A small image captioner, trained from scratch: encoder arch vit, trained on rendered solids tumbling over patterned floors.
Rows from block 3 of the image encoder of a small image captioner, named by matrix and row number. Rows with one number within an expert belong to one neuron, the router's apart. Each number is 500 + 40 x the weight over its row's rms, rounded and kept within 0 to 999. All counts start at 0. Numbers have three digits each.
Before each expert's rows are labels from the 100 images, of 14976, where the router gives the expert most weight on average: "strongest on" is what is common among them. Only what is clearly more common there than usual is listed. The data: rendered solids tumbling over patterned floors. In brackets: how many of the 100.
# router: slot weights (encoder.blocks.3.mlp.router.weight, 16x128, trained with AdamW), inputs 0-127
# gate: expert gate (encoder.blocks.3.mlp.gate, 8x64x128), inputs 0-127
# up: expert up (encoder.blocks.3.mlp.up, 8x64x128), inputs 0-127
# down: expert down (encoder.blocks.3.mlp.down, 8x128x64, transposed), outputs 0-127

# expert 5
strongest on: count: one (72)
router.10:462499525533533503473465461479415548513475437454411487507504438414557543527455427491485472456523439509470499574538603540514582547524560521482553561568500482537493522527481530513507486546512533516439482438464490519485443502455522517468457470455482505482508454449499471509531422477433433439501502495523474468495477514540464533508511537556543523505541484504470499574500535566481492594530
router.11:454471506527519503469496523491426542477474460463453468522492452426581552562443404459512482405521438484462467520518584521504525556502583517468571548541523489521477480504525539532533484542540507503456468453510493558504443492421527536485432507473450506477532458468495474488536433497427451465487480499491502479494497504501437604511527550555514463511558516508472528543501529552435518562540
gate.4:531531486570491462540551546467405431489469466528578510512498544519501475450477563455489530489451516440555534507414492531517565472488508502478488487528446558504488479474558477523536481517507472468478522545489466536405520516521487518475505466374575525510484570536500553536422555460500481511525514475509543491561485500572488461488497463499550569458518483503568416495479401482493486471507
up.4:521508438459521571508413464496416518536395473597504521541503543450529515609503515482402536527487431525531512507491511450551477450508518553469406468447539526536503488537457492481524531497458489490492450510520534481529489551545512470442492493481489465553516522502520467478561477505504490491513488456458532537453490539508485535592501499480548453503516520557476556471585498461512462486404
down.4:494485484431455542530493485494495552473436568556514480521560499402399462535595507484423538542527506546506459437509518461495439541512529543445498500490505571466533557551465543477430484538473525423440435491494491532478510509511490501428532509458514490547430434451546522502541451511550480428492494495548522495469498536522492465607573529478516500509544545480459518491497461500511489520497
gate.5:450426461525547505490499550499522542457539516479487503507519493537400528465589482482527516448518503464439514467537487498397481486523455511551462520535521492481608517459550476493474451497482502474495496538514492481537601406515459512503514512543533405506448606576427492459505571494512519543479465524485542552547523496484536470476503544471474469515529492498533516484469546423525537430482
up.5:481522602514518419479503527447546480467476438585487453513559544464461479495484475503470465515478494485507540464487446535448512499520496515524529509519560572497507514495422414540582520501537525477524477529489548515526606500505431460487479523487493407508502520495520485525498511440555516473484508503503478486616521542497576478431422519569455500461457472587460454483514524494478450449498
down.5:554546537453528467484462512549581542534548518570484539470531489464553552500482509457468477548459514507415478446519453528545522554526555538475467587563528557533506527459472445560590537486519494494518442487501430530489533519508446459475510516477498421506518448419538482517556514504527498504544564528387442499559496492506526460485469469525449464534537480490542472458499501512540435444519
gate.6:532461521493578574548525515515556494481548466444491493449542521530511502467551477547472535477502526576543431526531464544535498542455518449465524512445511477493508570527473456427499579402459472550475491528482431523470519465511565484468530435498512575504456569541477517503509511449538491475488545495481511541536538475545471413445531496498474473438468443556461489467529461535450574488422
up.6:561395456403477474441525554492524500466530466448494395502500490513553490548496502500570572490461541514474568529498561550542478520514496478480506519459504448500501528394467528519436510545505491523507457508451513502459606442450517503486507487512526499462580437500447552508504476494584488529545538487516486569571493522529512489511503517470491532459492442440459522521539555471474491570470
down.6:535481425483538484509526497496527482507553466512530428525494467539463466574470439514480558476513524406493528475492542545532581495459459485503517451470499464490487471422523532562468457491539403504535454516475506494534596526517564532484522541508521554446506505485477592450545455456579508503564495505516473521517491469479468527457500470512453455426577518490479457482472477423443425572481
gate.7:471486498423546529525456514506486523533587459540555501486520468512468588525507559520493521491514438431412480545523463493520495527524489486452468416525580499507499463493452523443553493536436524562507464530462497512515459490502487584537576486522462478474444536484506499505552512539482545510540508524514504523522544537484461575532491454572511485455480559476506426549385420538501441457463
up.7:437507505484487523565526518511526508471482566490428505538455472501534501477447505471505448554514471469440510572404526507392514473493475489467455506550513426508460541466494592475517468562540531483489529508504465465465604539428456522521536519494503481549550489556487557492516474462566511484516508437489529537525492537482536586517467515524504471520505492405582526495514548480510383493479
down.7:436494490528448512493547470501458550574577568502401488459457466540581495475458484512482486511477512508436513547474529505454630503496468453528533476477441422509478537438524599534568417493578495514510452519474494519522601533497484517493515562483493426479503482494494526519523479487496497513570511517461555464533504495471564476536512476523535483487540527463533499511500496463518399520516
gate.8:463553518525547476549471523444448420567552590477530473516497568475560484495544494495504408518415508373499592525574450536524512502473474526497499539539452467436554450531495484469556477477509530505547528507511449470494558439497477528495483462521499534545538519441547544500493479513509455551537474510523504514536478500469437531478539444473486495482489434480502499492579490452540527442442
up.8:531485577498528556422520494557570489412493480484492515557549524525490565524472524508451549487424531451465522473463531477605546511472472468483515468551516489446482455558434472449522425524495514470503620516494537492555475597527513476564415476505517512480491456506481444455520455459508484491492455514558520505473532441485493521538420494533509492532470505497450442513433491561499509513478
down.8:530469507526537535453478523525566439432503547502441467550537583490466553545478490538526538465513506484449486469545521511551562496559491497438482511523538451486477485464501544462555437519535539428484521451573553472601429509561551495558520490453566531511500465517459476489539500473583508453459531533551522479464493468470504515578453458518536419539525498516522472427486483529519468467572
gate.9:468547418521502544481553467496553510580528459454499475522535555516614590512539464495590505484482500525493453468468537493594508568503498479518532501432490500472489476494500490497406422524467488439600629506527542477502517462481538500475455521501482443499508469489500484487472489544480472498544401530515518494558509489484442443457476486472539524472514496499523433490468564517477486492483
up.9:497461457534585556556527450515504544563491454474477453494509537531567572521569532470528501532504527466444424532437576494557524474567544458501492545524486522514438545577529500504465484468446461422562446484466491493481490495448409460422411462474492503499489460498484422562522465505556505484506442502501488486546541448536449560522560489468457517499462477514538492504524537522502513476470
down.9:485560496504494554493468489497390622523476555535448499481457450522544476522528586540498460462471490461502473503468568502487483456468474564491520508542560540536457488519512515472486549484556475540451435516511491531548508543479475469418498461514454452468430495578521461477449509541494548548479478475528461486510524450552499424494550520542455501433426507557531520480486586568458502478514
gate.10:564503537410415434468473491492471559522534507438528381520471496535590489534505496525567476489471602536595537543447578550436524497530455427490501495415572489512500537500470419503535552502504499498554570519460510514503578481538515451466508494503533412480525509490500485507497517453504538531517441513485513508497502478494491442476505507472494492537460468502497460533492535443543482476498
up.10:542544617514434456473443470437499506436469530490479489528469425436543500599479531434489484490522476522555567576535528547454503440552493497463500469488561468534502499556526418546511551549526484495489436454491513556452560482509496479377542497532518469479482505418574499522526485525473459496490522479467495502458478489510471442563541504537508489455568492528500549472498500480514485517525
down.10:527514583473463486560433490514505586456518474506516532511543512535488462487511551473427470544510483553498489490458509499537509502562490525550547442547513448484533499515524446489411563526537494422523478500429523542439426499494524459455499512589469525494518488480522482486457545510485469478461499506554496471460502503503537563557478537469528488447389401544438558450507532575566506516461
gate.11:504500511586468538578568534530553515598529495493568537502474504550481537478580491468449494558481541422488450509428475501555485458463500477469450500393494521473502500523492475518513536547510485484528449459509489522515544517538501508550556437516486484531470504600499501482539508490546542503509495526478379457400474481482426473437490482416467528527468511509522540496507480467459448487537
up.11:471539458484457521455459473479569514551422446449542525458473453497429441465512487483471512532504482578459535527521466501465456491545531457503545544510490468504517504500564451535599370555486548499556544479518553518513544545482534518558509442518484566431508508562493552477513499493515493480490503461480451464547508485518481480418552579456499462519516489462484472553415566453499477511462
down.11:468496475507436496416495475501462491613494464494526527443532500535483550519505454512516519472485539556476496551482398466493471480474481439494514490405510573505451508543563505498586450518445483462529542526547508561553523522444491503585519498503530453415439494569520542568523466463520517512457463499494593508518497515508517488443512438483515497554455510523526472551468501393535510512492
gate.12:486474486484504501488461482463562463474574412498517506539533520524562627428445494564512554502516484533513528491565441553514526441590499485538531494456506540523501541440426515488487508499488508473485452497467537479483524497562510515446497500464546527536441438477505507547487552496481478550552496570462490440535425460490536549449541523530492510476472469482507522450505511423478508388576
up.12:463502563538479485575511521488537530552443455482524488530476490465515437543554520569429443527489407410495500546535523503479468434524499485523496542568471527505582484483464448491497489513508509482477350471483475487481550492480559491508526489482464512488399540565426513549513494500533482532546504539446465442455563479521520468419508518499510556541506478490503536479542508493471549577506
down.12:428519544503385531546525515489526563628442472503541473512477509492510463561539513558391486454546491475481516501480515508480488453527548515543482504536495566519515499502507496540581516513480490447475366484514545505490497507503509428519470478547469560481401522523518491546570497524484511523532534476436486511527490504496503478420511482421464516540423428545447491486501489491501515515493
gate.13:536469449563489403448550476528555494526538446543539469526452530532588470515554528514452516498498457491471436442476447531527532522446524525540514466484446457533489505436514489495497438529535507533489505543482496515510465481514550474467463490474470482531447502503521490438659505501447493567513512497501500507539474550518438507548483449484491549439529583531506494439537510434546562485415
up.13:439454474491486490509453455464531496525492496509520494522471604523614483480451481455518527448379474540469503526521420536489511501419512520536494512567402459508532466450488422555495528481478474511474523527533428510485467515469555508551518527469507502544511511474521555453473508480426502534474508513463535476511483502495532510519498465552483599512474541511533502599517505430507617493495
down.13:471513489450547517479467515513564463461524475482511525595496537535525513515483535475513524491542505507420517430574451469510481537431559461553456539528446494506562515567499443470375534567418468470475578528492495513489537505526537465525508540478474533536512519497498514421521478479468573437451557546418475467506493498473545495551438477530510541485456467516478519485515573473496588529520
gate.14:536597510522519516551479449512477503533494551507503563541507511467549526570478476537445506580502534508507578475459439443512517500493532498493517438508499487488454513505477487521445505465446466517416479542478489485542612545427470488591447518552444454473427518470494498547432482496502486505647546403516469485506516532525555546515494445506515551484472460467509467512504481483478507495492
up.14:498480509421444470472579518488582467542473478522528502529534502513449469530455488516535454493590440518502457505501545498528548446522519489530526465499430610503439502493527398579551461456473552436488472511501468489520503516523473547416475519491502470491487494538478574468558471519441456564491515551487516436488510434529503493472489580470513497456549512509530491479511507520574393467521
down.14:537492512419471423441584481472525444531456513483523543514502502459320428497476452509534440508552475519477510492512504494547525487522518511524471529520486633458511539516500420532530481498436604442445497494492460471495504508460542541493528527534515475486468532541498540510503479519501454544507547516495544528465511477515525484423464539460486464511508551499459492463528520520578462457499

# expert 7
strongest on: count: four (50)
router.14:546519557547515508480457492536425569487572465417433496589483493537527487525510504430566553518502545510486508516477544465535454494435520524536507485451448477548430488434464498551540514501504545507513452462522449462467436516528535492535525486533475523544556481493525527469544512575581477551531461510501490494491432435474407515481530439513516535419514524532488567557525516538450434489513
router.15:515524500562525490516499483487450553555508477426450508528452517532480497497489554476536540550521521565518516565490528475551455483431507521508496452401458481539432513445514441453500456537451541497513508534505483417548401509502459456553592490519499609565474455494590532534548547553550501542473478504524479486487445480538491451425496503463504522435484461541540542537491488529506462483485
gate.4:456475526451543472539519568486585552422502533557531459402443502493513554519518495535587491479530479480509486617439494496421495509463477482548494469535439540460493564494583421489440445477519503535482533498457536469466550462454505492533522531501507532465489444488448490517557478499443487470601520531582553546512498477465504458533557516520509471477470491456511505508452487470501541465500
up.4:525476502463430494588449579439502457459456509496521443540446518470542534489475541477539474504489440516495529526460485431478503471460490513537443427417487588580485514466466474470502405546446501514508529539489552541557536478513514579448508492504474530514493559523507387488539492523545554484537470558486495492465469497523460503531520533494590510523439527481518547571473511471564471493476
down.4:558522487468468510613474515540547466476459549488521474536463434539522470495488499489574487456486472546475490615467538508457536449500461565534460417473476627537502498464496473455516414528547534525480517495547587467551517486490531521492519504466463566468509462522471433496536483512520503514455505490532529496510520535535496539481499504539530491463425506434534574515440452452557443476534
gate.5:495471530476512543544524537567533483557449506512557546527484506474438454500520460523457489563460501505495469458552496507499554498547446466458478524466506481481552499577459540483458511489444527460461578537577455567480564471467461461505488490485428497518545481566446519499387444476482529484586450504465558539480568502506516522497525471455489554528519418517548568515494410483507465463554
up.5:446489511471403517538509498553547515505467466476480526460528494528541490436533460433498515511505529438506552515462532459431468490489488490476476512497530504468541525467513456556487406497478537481504494466497363486568496500504508466444511447539524552404566491517530485430521486492498495468568497547582505525452575564494489500543494475568537458532522578444510581493554495512535480521568
down.5:501509511472467513528482431498586499514507566468484493410523480520472493529501446506546555567532561456498505510515466524487447514473471531436476468515520546489528484420510443531443427493439532507553513511539423465602509532485529493465473503524534495414496491516497435441491570462481517514534475473528543465398509543538455480564536401506576464538534499455509516443475464487446507542471
gate.6:459469418548517598559498519485510504506458494533623434444522498567415546480421508475499513552505549565471482508417429504446545515420521477512484533533455456481545531539525484501466434529602496574469519510485460482510492539533479482530546475466459513486488503583440521478490472487462505453526487476504490488503510529437473463499465447555488561498501534458524489483558528518517518463544
up.6:512524509511531468468501523516562567483485543535471560541483459496514504445524512459530459575499477468483533587496474464553497487453513476465482465422528481520498531495400505478569534524503517449450543496537470503472559473556493470493540517504504449519465531489452394505476480496441468515581471503419552511494502480521533468477460456441509553418444503495557562476540534543576613501442
down.6:486526482543447483493480501515573461579522487577417565482458487504483519415485465499506539606480466476526560578539436497489486511398502489535507516463531490511522499539485513497587516518523493493448534522502509538479564456539519472483509556502515450430518480600485495509482455464457509479530526520442549506515500552547496520533466461426524540478511561524535466495508451500554623506550
gate.7:582519450504535407509489416456550429535495470454541525518538488505537529478519474528506498556518437527482506465512489499470454428524470430569515542423488484514541490528527510528476513488468496494501496508459467535466431461456550533384484508532493470509551534531533446621438505482452503559543458519525542516538520451501523532532454521470502539499427526494556587427497489496554524472519
up.7:539456535594510439517526509515521438523500502461509508531568446548460516474543497484536532458491502484556533475425439452508435453458491484526503509507513550539464521453444521532510364525515460496524574474444546516519530574519487525460499451503484519593500545455503440538506487452537549540448512536450461491568498467434559527448511532568454474495454543471562466490477520514487467443476
down.7:513485520581542501515467505521520484486490467465477497494522492555460530476594510536502557438480495492561504506478437488526488391495478501509476428542475552468450480461480574502490466510527479416499584507461571489542511550515525479548477506491466539562479510448528459571535500451531501548435486496509470519596516520471548487558542497561465553525410476429537508427466531497488439445443
gate.8:500466454497503496491502492500714507534502536481500488590513542496477439467491490502491539496398482415471453490476538497496465571543503445513474518496530569504542473506557509494498507556580473455431560453476548523511543512451496512419437481492468501494410436516519549490516519464484517473480484457490527510548568502488491476525527510511500474480540556502485536494569504488526515518471
up.8:566513551468466533479507446503466538569493449514495550506508498517465478494466477551457464517493471572538517542516527490427427529472497423520488516450468452472484496447500417492599458469501510434492499524495469478449572516430539552473437565497573459516543648503467486469510477526586485492524489467524532526515538482483494517449509487610492526496501454474502510528501535502510491457571
down.8:547493578491492520567521445506544519569492444545470504442470519557503535499469439533482511528569478518541532560535468486485379484474494448490429537487509481507499466391486438506555436490467520480517579473554491472441611534465485543547523547497554476520449542491439472519517467583505472463473490497485528493575481449498532492471538471557477505514443478469500444494469534541493459497530
gate.9:490525530445564511442531513512544524471517508540557466564596487473483524460416479506568471507558469385517544507449515517482562511537448484472495495424461453456428473543489472552467527483477493424548565472482507546438547440502482525536440505492555486467530475454508518497569493522426482557591517544502543491505523516476513515438502445524472490481558535471529455501484543432539494485499
up.9:578456482509495504536533477434593495412525510533497501553519535492474497445429535500546512572539496507501520441470496466491516488577513529490515483466554488569431442467517500529450484563488558461476533501481544484465473492491505481473456508540497617494409438472481527429530541498437524554492501478545510574518526510547460455458496532425554447473561500460506553484511528493460440453544
down.9:511533463458528468540485470525591454417528524526461505509534478484529530450434539477516559537478500469496530517487523481464535480527466492475498512468449559489448473521500526400406499460468477481481472507544595502501516485458507536514576516535534470434422531459477549517498626472435505516527592503494563470490518490463501451484564528391497485484464528499490530468514517403482505492518
gate.10:554528490452368509541492526515539464453452584587493526582507539559567522428446509511620525483536405448542475393502436455552533515508500485534492525480506505504522452474489480482490492518500554501555505447555454481511536512504504464486525543493463523478555538514478470557517485478448494527483482580497500458506515511494470458557482520538443542497469463458470450466536500483475502460525
up.10:513530493521524454545530520491519521480493498510492502500422505507448498610456478515465564484452413441473565597460528489565496457521488523492499529582480533531518497444469533465544503554417502442500510463522554465511417541435437547543481449499471467464447521504480476512556429482514512486454445485485494496530504511485556470602499543565529472505474513477443565449526532521567473513453
down.10:544478463554497487497513480515484539460506523488481513475442541551430531613440454507502582503490479443432575563463509492535494446489462498484543507560522542481539512512505506498520499448457554459495445505538506441479477484450454506514491448541468444499472488563463481568497481467548489476457475499510580497586514524516529510591469509530536509486439554476432548435517531527631458504488
gate.11:522503555566483538504536508547485448496569546559542548448475472489569469445549491532472476469451421532575458496434536506413485484427500520548480529486462526599486512538442481516512503492472486518556507593521588493508494473520538530482478464436473488440483540520506507450541498527502437537471472504526538532528500494518472459537456529521497474503420521432485479485549368494466533468496
up.11:454472511462506492579492495504528479491521483513540465502447539545532480440412531481480537465538493519416532521555421522503469503463537528494496485416451410481509559506472487481525541553524509507585604482498526503486517466460547535461507509478446542492608501422473485518436463496427490563540457542462529523540500517528476473544470444434490533482489479491516567525576486543527443554477
down.11:446508499464550468553573505469505458468479541484524438482480494537499440442420578511471525504507523563469495473534466511489509514492473553534537524487455444452524535523418450487489511511506535517515623488507529517439511447506543524462555498475535501431513487542475522452461430437465448533506459484557549490546514532507461538509500416439524569606485503483524519532528466498599463543537
gate.12:560428457482498542469530539492552462501478557504516472474480502550513443485512516566542451487503480482457538460500466496581543534481534502445513482509469466465496476548447581465511572459469408504520555539513554496452515586528434502435493510524509522485559442460543497566499541530509446506428534485557527517609470529464579535492469542472445508504493482482483463503480539438516505440414
up.12:493441485514457486488502489499450508496443520511503522464565513607554530530461508530505541574509515506468543480442408470499533551493507509501486510462512424515516513395543562398496547543455500475493416514455432455494531573533474551534551522435488493517515481496485467520535555549557472588521561424496453446547517545520527488483478417486491487510524534492543509464457478469519505530451
down.12:474454496468445496471506478515483489500436489486509535486568506517520529443525497499467529556555541481514498487459455493533505524475513522502453510477533518514497531405576537404509507519472543468506463478499484486489553498481429533569485545409514573575519462501509494579531556548571522541439533531477328501478477518542569493449493428446489555492490546502539514466495463473511539526500
gate.13:528446492486472560549514480454527524399513551495511446519481488523564476539536512566476411459530466467568468398472451504567487460521459494551488485517614483458512481603528460535501508485481473470475520564506577480517551476472538475513488525498495541483488481531435450531518489468420498494516494509519497555496503517536557502452497509420509490570457442499482506488445500481412568544518
up.13:552500514510477496426492514559581479448549468459457473444529459480492586468471467471440466497436456481479468534558457496486468520487501466534541482523495459491513495531516536505511519558588533463481599486538494517492466486401492491510453553500458535475471527509522518405518503529418544487444524524512528463441466439449553544594506504430530491499541523523525549527477523543457518517603
down.13:502500487570522545471461506487571488445539501466510468500553446516473563495442469519460504538413514514526502528539522495495490562525556425465489483484442429503526520605541541535490445540599509543474530512470519482525511502458477496420535577534471578434476540508509470455503492491486479435521544485493512518414504492481508463577519479415479477503523524464553492474468588427487552486446
gate.14:493478522490428447481471515499465431507383528518462479494551491465458473505533553556490530532432609520466527499496443500506484517511493524614449472548526554559490512436501577455470494454486469471461433559555460480502531513451516509500470485501470528529477532504571507503489519528497502450546526427410459561513482540507458527505535518587459497568453547499493526469473484424529518497536
up.14:444556488502467502493535555512540506457481545448460513534473571575400491529468504451487545564527493436589603510524481442491469496514534456464471493455492592509521550469468449495458490522584516465514436477494492475527469467484590542455531472502442469502437471466506493488458450474508453499510475490467558557565533452471477483514537544452549524471517508545502542516575451499518441495543
down.14:437523572457521491521557521481439526427500480466468499538470558544509486497459495457498502557538488444529565566502460512493440507505491446485474543494492575481518522472496424476458523559597539442450456498507412517566517498468582547465486483465468473516376476539499464501432482526461445506505462495475581517557510443502432514541551570486549503452476505486516508506530471531530501531483

# expert 2
strongest on: count: one (77)
router.4:452478542555554520454410441402468484465463497452472473452502439503472484492433484502522468476521474470444478603609581593608534557538508514471551514513514522493523506547510534503501526568511529537445490457492551530476519527488506520525440489483451461481501436496454491460435461499496493442456475496462463451495530527470497534534466544465501494519537495571442462531532541542507518512478
router.5:432397495466509558581549546536503510525513463511496521487551495464445509470455491478469487503522470515429464409440409412479464520512525595532594509562534471524545506471514539520524518582530497517512550452514526563494499546429498497512451489463459546486512445512458501486495454489524488452524503498488487435481512517485504600485561497496534467528536545512531549533507513543495558563562
gate.4:477590546442547528486506592526460495425519551496483524531547477506448460460452534517506462510527463524542549499422552472507489541480496507466559490475582456503497513506436495421484408482539553525491523520544521467501495515530528500600508526508537578529528483512466452435501495527428470523534412502460481531492517535505498489397557527482499489517474518403521486487458473543408513488491
up.4:538441473576447484479532416464511511576506478519535493453459548498542527532549491470480501498477524455459493490587451543514529454509495493537455496504416518471488479492551491574545609537514450463513526479445460526479472479458496501416498483520464436500505512485553540533502509469533540457484533520546533467474453428488498497600472472508487509432535464549469528500542551466641472499517
down.4:516501498559496513492509515479421500507544516433471583501519591538516523505487551504500500503457499525499497473492580526482532465539504506471468462420452486500449482442486493478508499507522531478520483516489467472479482491508429528456506500532526480541584528583492486492508518468408482505565490506522393487389516522491494535407652497484495472530527547538458455489505449461483421575484
gate.5:482569478556536475487509531542413484524501495503428500542467551511546450522574528489469507490563468430461503529507384501449530554469486503491500460550464488469513531375460461408488484488493463516571515544545461495542483557527465514458484550552587439517490495539499495479517559527477473559481507501444509523512517457497507449509434472478517504580552572452515538538496474462455527501472
up.5:465442481462489547466522503531512557423437489591483488491543462529598506581480543509492456502575500564468497457484515547614529484528493504467491469564491547461472537455413551450480545493532532571479440482480449478484479491591610501469514521492476462522526417464479458530508420480522500482462485510437532498481529488566461524496464521509506501562467473458514508485499495489496447503497
down.5:470523490448543540470510516497526573422525470548474512564583466493532539519451535509486498566503502506512513537425507505571537518498499490426501501531499473519456494414428546506480557509607476541508391503494433461406456530580485486483506503496460526554516478437505497532547426545542540445462482478450457490486529476535437458511443499529484514516435482447512501500525491524527427513469
gate.6:565496557489584447557567516513536503455562438472553513550451531508506580459471498520498575467418446489590569482487477490417513480510499501494466506489438518484395525487531501494470571491442526438505503505526558467487485510458499523476473600529507568456442531457545481466434530501427551498521490483501485563452502514489458520496490512510479534501518484480488409508552516551517501511462
up.6:540513462483534508544494472484509492549571443530559468477495522519518493474495496513456524486435476431502478485461460518429438478486535556494551496543514503509533520493383475506511530585555495475521509494536445485519518485502560516431587480491541496485464536554499464607451480483382546527468483570499507465461549509533439483499445509575511540541487453494525449434579468491551450476519
down.6:545516497477500540510536508493458550536500415505509571455470482472515569484570536507418500504492473473496443496461469503478399460432526568542582528525496510506567515443470456518531510605557461465505457492504459560515522524534558516451476502485517499462511496535481481555534428452403490451495454515546460473577494526519448473504450534589492504525496542484504496444511523427498458451528
gate.7:530491513532403451522475544472387635553498411456505495461452533486610538514478500478542509515487512557541519524491501523530463471462491486483534465471479563503459531524498420510548544476506469517465507481537427468482465473505468464519551506497475506483465511521548478517472459548490446485507474502544468507468446482554531450517496520531491501343539512568525533487537530515551482496521
up.7:490495474464577499415520449551604426447473555522491497542554460499486485448522518504526475490441486470455460462491528502469542527515482495499468506543544442474566453455485573525470429522542490515523442521497593482498587573475548527488479504541521560532540540470475537516469531492502497502501555486455525520570540518486461548487475446487508469624492500436476489536433476454464551482461
down.7:540495535482439502494441480489361517457483446459469525463465477491482481534559480485539531493588513547523512536476545503537449471487482460464539553478461535524469509530556446445528477450408553599496545503503420480465450472489454453526534457493501464474491502532519423527435511495522539476542496489574561487514515563524508505461479531472576500373533499526471526539519510507522497471504
gate.8:509503528577547533497573493473480514482518563463358483518507503525517533500480442503485534500533569493506499525478504507531495511498523544489500505554507418498517489560550469438501407498463506516493564484490538527523455515524570530531512509450520527453502473474482563481569468400603537511528435485433466458530475440494462498582551463505416480518496502478452504573458446512495496455453
up.8:484443483638394514503465509515439454514502499490488464513516437487438462591556473508495491470526541590456512539483484515524523539555524472520495468534506470506553536419502484466538470528596537534491500479489522511530561486523506531564499493520469544493480450494486496508536558500485431482496539462438418493552472538474477419522444555408462511511496489508484517546503451512472525418526
down.8:501494451491481451512500504486490506552461443516605553481489454425447529482511473513510484457502521454499544469514435484461500516514475510511462466468491574531540516468512489530510482552613469472490390500494495504524438448477452491530511532514485513514426475488503486569545538543440426450536591511464487516460515554481527503425470487477545471595480516555577500415537474461545572501513
gate.9:468351506487475551494476498502510495524450502546405593541466465594552521483526474510513485515519589506439487497488536506555506491470509491466476495491569495460528432527486523465499530466508511487505606493477491518459511464493437546565492557473462508517491591574500459479485499524460473507465495543535524478456556535535556517519522498496479459408440493564478481448444465509461500541544
up.9:483374484546445502505504516517479586511482496531567525540560530549553510552479478491511535466579569559474481542542509497530524502471494522509500450488599455477486503535516489399453475485465489477490609534470460488494550452556477535482512506445460409460469446576469476493558478510465513475482500492494540515464462539512582479536472503450480453546503492532458494497408492536461489464501
down.9:471468466510514458501498503499486519515403477587507550521467508447552499463477514477452504494547550549553518560559504499500543520486495529515508492507634462499520494533504546409433474507482550470506638488498462542454539499506479456482517458484484390478434477547498555482546461557457518473496474484505563479441476553520605460514509528494431502466482520462495465478486470547482497478473
gate.10:484498534505489515519490466528448566502570445454466482506525480446653585521493477470455524508487481490513476515474557481581550522473500489475457482474423510527496478446493532543575530560509551495512403480474454512492411507501536422514502503483497567516518476448538492500545520514488508502529512501473468464426553426513415499444444432517540500491532528591486532524506502530564480479496
up.10:495504451506514492515497507476532408502424552515531509459516532532383444459509534530536461512517532510492539449559448486431451465534486524516529507525562490477525522567509482468411497454493444528513649501517552483471559472479492569485509513547518437497500500538484505502463481520549514522473469495549518530534461566484583482523562557467466502512479496396514464466479496483423484561509
down.10:454531538438496524587492483495398559380591460387459437538513473484593493479569479517565505540517506534474497518404547523518511516494488486482492490474460455503467528463448567537590563498541505459490482490537487512474472504486513435481533474512487492537498465502536525505523512515572550479498499518589438487460491454504447499504519499517528518525496524486471534548492562549535460471504
gate.11:560524521452527458449541458503513471546587496521399507468519442497401503458500525482527456463442562517612588540507522507440479525439442461589495507417465551473461520472513493550454563457504551478535542539565548532548464446471527460556535514512473481492501477487502477535537515524532538482464507463485518530465534461509538567483525549458477526537454503453514462461488476484473501537497
up.11:507518512519526460495472549513538561472403532466521477459482563492552552464481490515418523496580429454423494438487440524489492417549541520422508459573499472513553492523426487468544566573466475499503459507431451465527583560526517502429488439495553532531435544461488517478531507490487537488565531497509528452516468551517484452488459496547495485514488521569478520506558518489554545512506
down.11:525496513499483471420501517498476593460441453493529454468529522450576509502481505499441580559520530555436518467476533513473525462547532495484493469579498513499545519521513509505536568558491516468471415477487480559554451556527522508467490477479499554512437567414499560429521481483481486504499552547496503486559489543568455487555500487549444443442481491587448598540463558507490501493495
gate.12:555497482467424524483509532491497539530503472503474459465492458552505509547520459463490447486494548623605550578513554553460560560544497497489455502506530499505551528576491446540582518426525445491548500463410448512506508459560475507481488506502468456469564478525464520557516514468509533443552499496460460448444509495473536488468479482423488476573453503495509474478555494455551469552455
up.12:438502498467537485532532495486488552533530472374530485503466486498555556457524492531552548492496558563487505570479524485438491444486474544545540500438521478512466495579406425440461434529504504521523626511490472468513601462535516501557527458492469433493448493561493510472435495491413559545489460526549499519487479511520500462513543500506492552447496499539505446513469489518543513471482
down.12:522505486516488499466559516467581493518516507552517457480471554515503496622580491475526479516545508537484485473485472509489529450632506472491510488511485519501601537461552441529511547441568423494500474477462516551444438527484514518485505529493506515467617513518474464553501513415511525482524478510430521529535490456493515514543513529498543461552453465480430528420515509430477434505449
gate.13:525534477459501487520508452475473495433609431510451409520493478529500498507534448474500467523522540580508492502466532494506488498552550494500508508466454492529491536417474496583494447469507478557508392509519454544495485473544601485594512451465447497531546485414508550521466466492506547529545474438433447468587508505524469530480538478518536521480513493468517525488570494556504415476520
up.13:500515503464499439538508440495491503474610437493472401531473502541480494526522473481465490535547541586510504485483519493512507501555569467496511512444465469538469521458486472576530434467526527581522395505490444554474470471536574504561495472469439476542535474446506549474456470499514538509563484407459431471579492485514487510474531468503533513488487514487512543494589482562523415484531
down.13:458494509549522470412495528497485530546397530544539533517436545476509488482409527511487435414469493526529538511575515504477498481520484450492548516532595522512500501540586488446548552516507553457473513517510499480631478494468453536466502512537545503469453508553478501496463502561426502442439403501521508514470474543538530497519453556509464537514496467472452521523501513519537594481513
gate.14:496452458592508465488451481551642474413484504454521440507506479435479495552534459530501452492546479455446456472471564482531506508527525509466493516450489545486480499474384459572573493507524532527453614506536481507485592533446494456538487538514474464493496465447482439463486493520517497483525411466506507542486476545483478569513455538559472507524524534548490543518493502522516506498481
up.14:539537491490442449463534511490479502559518524479475524523472518504557526530438543500459521468462570556570531546531520494490510530492489456535551488554541444483528479562590551401469438505542502469547367493472522527518503509535509496519471484490514488464441547601516496510520520474457537487457521528419464476522542465524559382473511483392518446485491467434504494510505519515509502501527
down.14:519510522513505496552501502499550479486491466490564483518529472488561462432524431536486510548552508400418470453481506491536505493471535486461492510496435512496485472430473491586496602497464431448470525509423410496422466509505505544518514498541488520538513489431496469540514522521552449520613396485546513511438503454463505457604481517554480493512489523555531455461504504542499471497492